A small sound classifier, trained from scratch: width 160.
Rows from block 5 of a small sound classifier, named by matrix and row number. Rows with one number belong to one neuron. Each number is 128 + 32 x the weight over its row's rms, rounded and kept within 0 to 255. All counts start at 0. Numbers have three digits each. After the name is the row's rms in percent of the matrix's.
After each neuron's rows are labels from the 100 clips, of 14976, where the neuron reaches its largest size: "responds to" is what is common among them. Only what is clearly more common there than usual is listed. The data: short pieces for a synthesised band: melody, chords, bass and drums. In brackets: how many of the 100.
# gate: second MLP gate (model.blocks.5.mlp.gate.weight, 640x160), inputs 0-159
# fc1: second MLP up (model.blocks.5.mlp.fc1.weight, 640x160), inputs 0-159
# fc2: second MLP down (model.blocks.5.mlp.fc2.weight, 160x640, transposed), outputs 0-159

gate.79 108:089094093140122185111128105144114153093162099113189136178162128141095188112193125126119164152160146135141112160111150093139147148114053129156124132125142144091196074102130103107113103124111141099195095189140095200134163105121099131081182151128098086129139135168066108125152096125176177185158135162139139102118161123090107175121070190111167055163128129141160144089145095165128112148181139129172113142148066132169136087090137155129201089099089073086101150105114146138127143099159132
fc1.79 107:132099104153107139094150107136099189112138152161120129176106153081131175135130059145111211100135139225133099103133143121194160121102115086122144073138124107145147094151085155078142173158104125109148089128194166114147147125128148126108138135184110126128128142160161162095135097116193108083145125080129120105054114076128136157178152148060130132138139107079124140114100077105136103136136157110100139120138130164147085122139076129083186039073094067157087158178087151078096119131098114
fc2.79 104:111167119110151119133122183117085147100062180194141120156112133069115136175125146095027130076136116089152144129153139149076186170062131044131118149057165104142081179084118103159134122094109196132148096175098095138112111126186136084155106107160100161078164134164097108052159194147116168112154096116138142110153113094091127133131087091059123169122125167122110103115163151116129135157133129103115120106121109149149154158125094139164130121157132123157055109136140115171181124129126130
responds to: trumpet-like (33)

gate.542 090:135100190089071121150100111085152150093113134136059133192142072064120151134079140150151140099108122162155113138125115086153101094152119103154139169150087112155148091104115121146088143108097113151122155085138124123113129118109096155099101112093132143153082073128068092110136102131120145160114175130128128110134164129165092130091138091143143138060127137189148095114167163094198049157147135082156051114147134083106146180140141143049115148138150167135050126170181129135186139105128036
fc1.542 094:082156049135161145154155096086128133134137107119146108116109162117136169110112102111091097072091064088188092129132136137098116137136121158157110177086067127125064128122088127160128102122124089146115090175117154080121109156167142125127165102169147130112094163172046082098091174116061188168129136132148100089086083077137141131144091148064163122137072099147179123107119137126159116114144182135140104111105120171157176101161041126129111134151172044129119139161095089149150146088101111
fc2.542 092:151116153186158167101148168098116171132135126090102128188129158089131191168131138143066048142082149127093142185150106130131195193082160110177168117105145105137127105106096141151047143205137123143120142115137141151156112139107130093126147140174121165149112138127094155149116127216141167128106133190210149115123123101164156137135129130106077181123101107135122129116190170145137090112137085137173159113100109142178091178079120129164117152169149084146125081088179087173151118094157120
responds to: vibraphone-like (49); melody instrument: vibraphone-like (36); marimba-like (26)

gate.472 095:091113151082134209129196167137129105068117145150160143141164138118166154115068076163140122126096140118037143116150135136128134087097093104106159169145108143085179089085091099122156088131114147156154113141162170155189127071133123071082126047144077111164071139091146069125134066114164096152091125113128139080167129158099097125154109163128097156116128119152154179131150096114184123164147114140193107179127171111128088125140090169140179131148120110168097079144124119125128160149102068
fc1.472 094:176048091140054116091100078167134153175237104154129134093054104152109130124172108092145164131119075128155101155107151109148094110172088154151092080116117091098108133122156139102135079201085151148101124140126151173089102171144115156071111099087107106101152128157069158102112138152106154111126123171137114194085120094190124153079119127110121085127160124106171119164174108091124123117164153130092152102118082102163167148138149146162115154114171112053074168147097144124114118124126142
fc2.472 090:061149089164115090158079085131100135123092135144107168166101097067133170127142116093128155203098106157112128129123133142125172052148155118137111154133156087223103108135078142120100162068152112070121076114105134108134112105135194116140167142125098172081131106159178097113094160199144178117120085098125122140135126091143082191147123170117128135077073160178120124165170107134163128152127147111116140177082185107093117104164173130144105104184155124096174120138118137199094126137164102
responds to: vibraphone-like (33)

gate.611 093:150131127118102106178068161090143158133093104139125081091138190143159100157136118128141170141027161083124141128124098097124141110120178153069151163139182173179101150109090112111092147080165106107145103131134135135184112132130137137146104148114154132161165106125150125138138177098126151100052118117085109146021168135140073123128081071117137131167074127074147113147140099166183108150141165111112119119120146132135132056154179154072056137196111140121195154162130095139092130119113159
fc1.611 095:140114129108099141148077111077162100106136145115161139164090133064146102108154147111095122139146078093122124151155096132159128090132110118146061121084120142125152147119116128163085068149074130159103159101139129146115141119160116148153206107167119123077122110150102123141167126129104135167226085161144091145161163123085186127159169139119055180129152106129113131066034164176085084148154097129132189132153132161146104074067104140162127149115029130130129094130164138088177135158156163
fc2.611 086:166122116161115146141108125139130129162106145094168128088153058067133203145118109134196166143142110129106129151120176178088126100133101196136130120157123127113136089128119182100082141083136096150129100127139091116126142091091136122154133093127101127120155144150109183127190160118190106163093166119144126133116106122153112110133145113133133129046087138181141222122128136096156111079107127150054224071128145141101111156112067116137150157187108129153091144090072128103058127186159063
responds to: vibraphone-like (29)

gate.81 101:149110120155122160142178166111114061153074089078193128137124050118115131107127111153041159113088141110124076134108170131110174140138147120153104119135150213112031139076176100129085067194113207117180160137094107113139139112128160128113094161141090108090119150096126139125157173151093144143112125086105152116053103119110144119084113077137143139137140136097151125161130161159128124058169083079116114127157120074140110115158171103090127125153152172113128153159125160111116099075093125
fc1.81 097:173141067176162071177099130139153095112174108116126181097117102148152188095172101102152119074095191155121145152030138121174176151118153112074062136084120149092130161133108165111141082085107119096178111159122162133112106109119152095135157164128126108132108134167081169132097166055165151127079123101073115134098159096098112205140118155098123079173150141112109157104071141134112111143157101149107116149099153114155085110125067096103097087118171114095098164118124103162137121089187127
fc2.81 094:179108136112110185079141127150118166096124088095075126159162066216145085125171167108120173071148145189122120157088117106163098107131180125076169116171094154102174065069105109129139134138133115118135128110108144193150195095147114139185140139139118122166138124048107171105135090060157161114117144113085121157077058151120150135146130157088141087063173108071124092137130161061115172158147170138132119121113094129171149166147129127096135093103116115113138163116130124137128182113115108
responds to: trumpet-like (26)

gate.578 104:163153117197151098086118124123181117154074085039119158135114176113183150241167140166126129116099158154129139159120112073165194141170107129137125074132085131118132120133156167083121151151142103150182123129133163097094115151119114097099099103135145070161136174123146131147115128121124158101139111138116097128166207115171161149104120137185160074152119068119134103158109164113165176186139188173204164157101136123165147156128095127105156173140129121099148161075120143171116171120140102
fc1.578 101:145142109164094117142098112149126117159065148152114096154157151085073194165114131110186141160123077111152082050138111085082119105146117125143143107116153158172077118114172120165101102137143141146107145160120101125181119080079126135171134122111088149173132114140176130174135116134123118146144191124119122091146122141174192116129116149141134129106130093092244141076161182153131077144088152166058165174160175108133093132118115162160151047087100159128137106125153180176130128089080164
fc2.578 103:128110212152123154096138096117175178151104129097139078092166137150109143085145180199109131133107128140149178113094121151175146181168140128169150062078145155119140143142174250163134158158105154101196136149121117165089120090129080109145119140122114135111089125113170141146120125117124099137149111113115150170072098206137134145144150151088117156167162103088187188077101099095111092116098152142155142091168182091130150113125125137083136176086100168107102147072101146143159166121146159
responds to: vibraphone-like (31)

gate.165 108:163140107156134136222092167078101125137112104166151148188113172124123092146125133108122137121112134154124101125122169089139077133135124154111118145131126199177112136093139096154120097188164175169163125106070163086081134168151150049096118183089112127110099106124110171128147099144076137109044153072102101132135162106117133195112100090112131140127080177118127103158174108082186124099169127113154156139107097098159102204085179138153065171142152137135158131089082127104154078096118145
fc1.165 106:154090129132118095122124149136179161110172186075123114151101125136080102105105152154105148073123145154103082120118113129181174129124131113138148095115077131092123147112119167110082112144161090132115143158082162159083115198146086129163109116143179064135166087177104101115109092087131068183106135131082114097126159162084123118054095169120180158142138094139127082111141105060213095096138116109137101164066131103136148183129126185142070164164136095165133102083068148089154148082111156
fc2.165 114:135140086125080134149072133167159118135127182050113149163141089066134157062218081155116122137104149161144092169138079130121118105049103146122133147164140115105091114104077155124095122109126120105151177099130143185191108177117091106149069134163080101152074123118103159179159069109150144174091188134102175101174193131125161165107059084122128172114146145142138168145157099140125115099190106129147116146094168122118127124131128106123104151135125056179161114125131124125121122161177138
responds to: plucked string-like (50); melody instrument: plucked string-like (50)

gate.376 119:176131125165185117132105041114074072127133106113166159138121149108148179107123151132171172153167106143138126101092114131084139102150065109087124130107086127108199123179156174138074147094147147105145143215126077135120143061139069085095121108148145122115111161164151183124102080118144191174184157117101138131115127160133139089115107204102169085110112110178159133155073109143121133105129148107076065125114187109136110111137178114128158061124141123111137162116121164175139175088115115
fc1.376 112:094128140140155060169126099156108139119130207139135142141087160089174170123110153093158131120075084160123137152145080144147113134074117055096121115140126109149195095166128177151120139156082089081076092125133160151098087140112140077122134171145008085134100150138108165091132080094171173149159093158148106114120140123154064146170157121092148099124122109108173147140170095084126163182154167161138202106115110160174155102118099104112150081148098099169144152126130139115124139059135139
fc2.376 122:122126100109088126120100131079147113113056195095106216124146102088088148099154089128098132126118116087144132107180104164137121129162076106179174187121210097171069128102148096128072128127173114184117080138162142141111109169083130180098138135159171101156162172166095084130107142085140127168135136098103143132082123071065130114095169129117129074121051147081123083119161169102178086131133102130104096117132100143113176168123099122140130116208132156101106097125134146136150163106159140
responds to: plucked string-like (36); melody instrument: plucked string-like (28)

gate.314 107:096109154130129082179097181105155142133198072121124143122166076166138147183108136081123094129129155125102084149112192148107105148139113097116159161170072158183065123144190146160163114103141139104092132037128126129193136138168098162070102128092157164126101097038126158152093125130126148097101144089187098197119087138080104178136153062154109107189083134102184086109144110113128116135106132144130134138082123157118120179120177134104131145153123112114103104164105175158131107142122104
fc1.314 110:122166206217164076172105116176192169144135080139099134150069107155148118156118168119156078165117100147136116113124134142126090145164175122162081075110131153165133114154093134138140151097112117160119127145104095147121153060144149092116144170095143198115195105121145139131101209192139113064175120120106080156068106071110134174091105150096146087148080175132140083097124115104098088150104164119094061134130120121139122190121152155191106125145106137101142131095123104137139128175135127
fc2.314 101:129162127123148164143128098151159120158172141160149122110089142124093109097145099138121114050134160120117145051096155151135117179132088111139131076165102140138113178103214143093115091158125159113117107139149116091120137140150120165089123172138136081038147114061130117084118157076170096124207133193129180154091107118148154126168083089191115124135143137046112108177118082182094161078155125067116130126143103111084144153130056162118159093102135121158138143110136177078103126133086160
responds to: plucked string-like (32); melody instrument: plucked string-like (27)

gate.226 110:210107127151095120191098144117104188119184125148117084140107090136098030108148125150135133070102164098157147136129138109152096135123119157104127142121145152169111075181120117135130140168159130134122218081109116117158118199113174140100128125081149112144103112059117066117116168128142127104155134085080111154166115150121156095133144064151069136140070069100160093085130153107071121114155101082078165088146187112132161160163136158109094197082124115158128117142131128171102180124117141
fc1.226 110:086168119117106162054168132154158120190041109132106148175114053066128168110115148145100122122102129196137124097155095150160139129139140122142172160168024100101202140129137174164114143151091101122183059161121115136115151118147110138119147149117117104135109116136097123140116053123102159177116079155137164054129124101143135161130125132140146181125128113181134182194171134119161155105103173149176094073158065097131126097157166108148143093147137096167117116112110125117134123142156083
fc2.226 103:125133168085095159093161062088135128122155084144084158152123097162132112112091175153144178122097131145112071163067136082138105108156146096066109141171105158069148097191143112146152132117125101083104144114106181154145128122138173134188099135080138084160084139136185147116125130145134101121125122143120082145105169105138077190131078147139120165191076183152089166198158120154139182152134137089141141171087088090092181086121145137138092145163151130121200139157091126153112164197130090
responds to: plucked string-like (30); melody instrument: plucked string-like (26)

gate.240 094:087148128183101142121132166164118142145126144147102092173138146143128155168145170116171118141178098135102145080089124164117083080131082092179177143130070095157120147127126113126112166087211178126169152113125120156066116055103037104127145077142115167139082101146176110159177101118108161147122162098116079172154103143079131106138148167083139131204132182101167066149168138082098105147109095172149083129167165150098186171094154107126145115143109084122128144127141102150144102180150133
fc1.240 089:067118105118122128130125122137164148146173129102087125082134104156099075126139112113160174096114143048154139169114120141093108105176109142148143156176144096135103112165138128161100057126095086094076141163114147160174150096186109171064135115104114056137141172105142181095178123153102150112090122119143086115103135113146162133124161161052171117129087059142145198094101123112159134086164141086142121126100158138161082165102143123098181089064106181108078112100154125144134124158204191
fc2.240 080:101085099158132085096130147150116137162090103109125167145106186127122138138145160068178098172041103210095123137164150115142111112100162188090180104148109109149080145119128100128130076139171090140121108135124156096116109165148108129084172161147098126128142089105103199077124135095106126128057175215127114126174165161167067114132125147125111136068176114155114097109153094147109137163101175152167145142093108112130095107093207112162140109136136121066132151168163148062077148148130151
responds to: vibraphone-like (33)

gate.600 098:053086101142168201144145116147165097151165128139153110126180128136091142163169115200098155125122110133160142088164116136108096155142131119205072152112155129101106121128134169103152114114129043120052173064136146081144097116147105142142114088092147160135114090123136158133138097144104156152083189204140078129114090139102147140162178078123110144091086127131164155089103118124154158190167186131168172087102106118163145104148138135132159198095130167103105100153124100088079160161089105
fc1.600 103:101140072123142079136165086110170140096173123146158127122147121125061124092144140130108069123111146122148118076111122157123130153172167175106111169128152090132140176124212098160166105149136113075073164084107151129137147087018162128183119130099236195150093170121135167165137092124101087068118118088126093112102095100123123178140109141151074104157063138141180137130099178052102142122112171146116090122109083145135097130127140153129105085125147137104109095115137109140133113120105087
fc2.600 107:153184108161137145198170120105119087073107177164071158121102078087209185098146159127042122106109158106104176189105148108168181149086151140085153172147141130145152116108111105099078151138133130125153150149070129106134107175135176137162157134204118144126132144109101156154155167153165163157173125178180170112175176090135108084124124154130110148138159183099106207105114128110146116119060118128170143124100150134133150192117135099134110089096153130145109089093144145150124128144179144
responds to: plucked string-like (61); melody instrument: plucked string-like (51)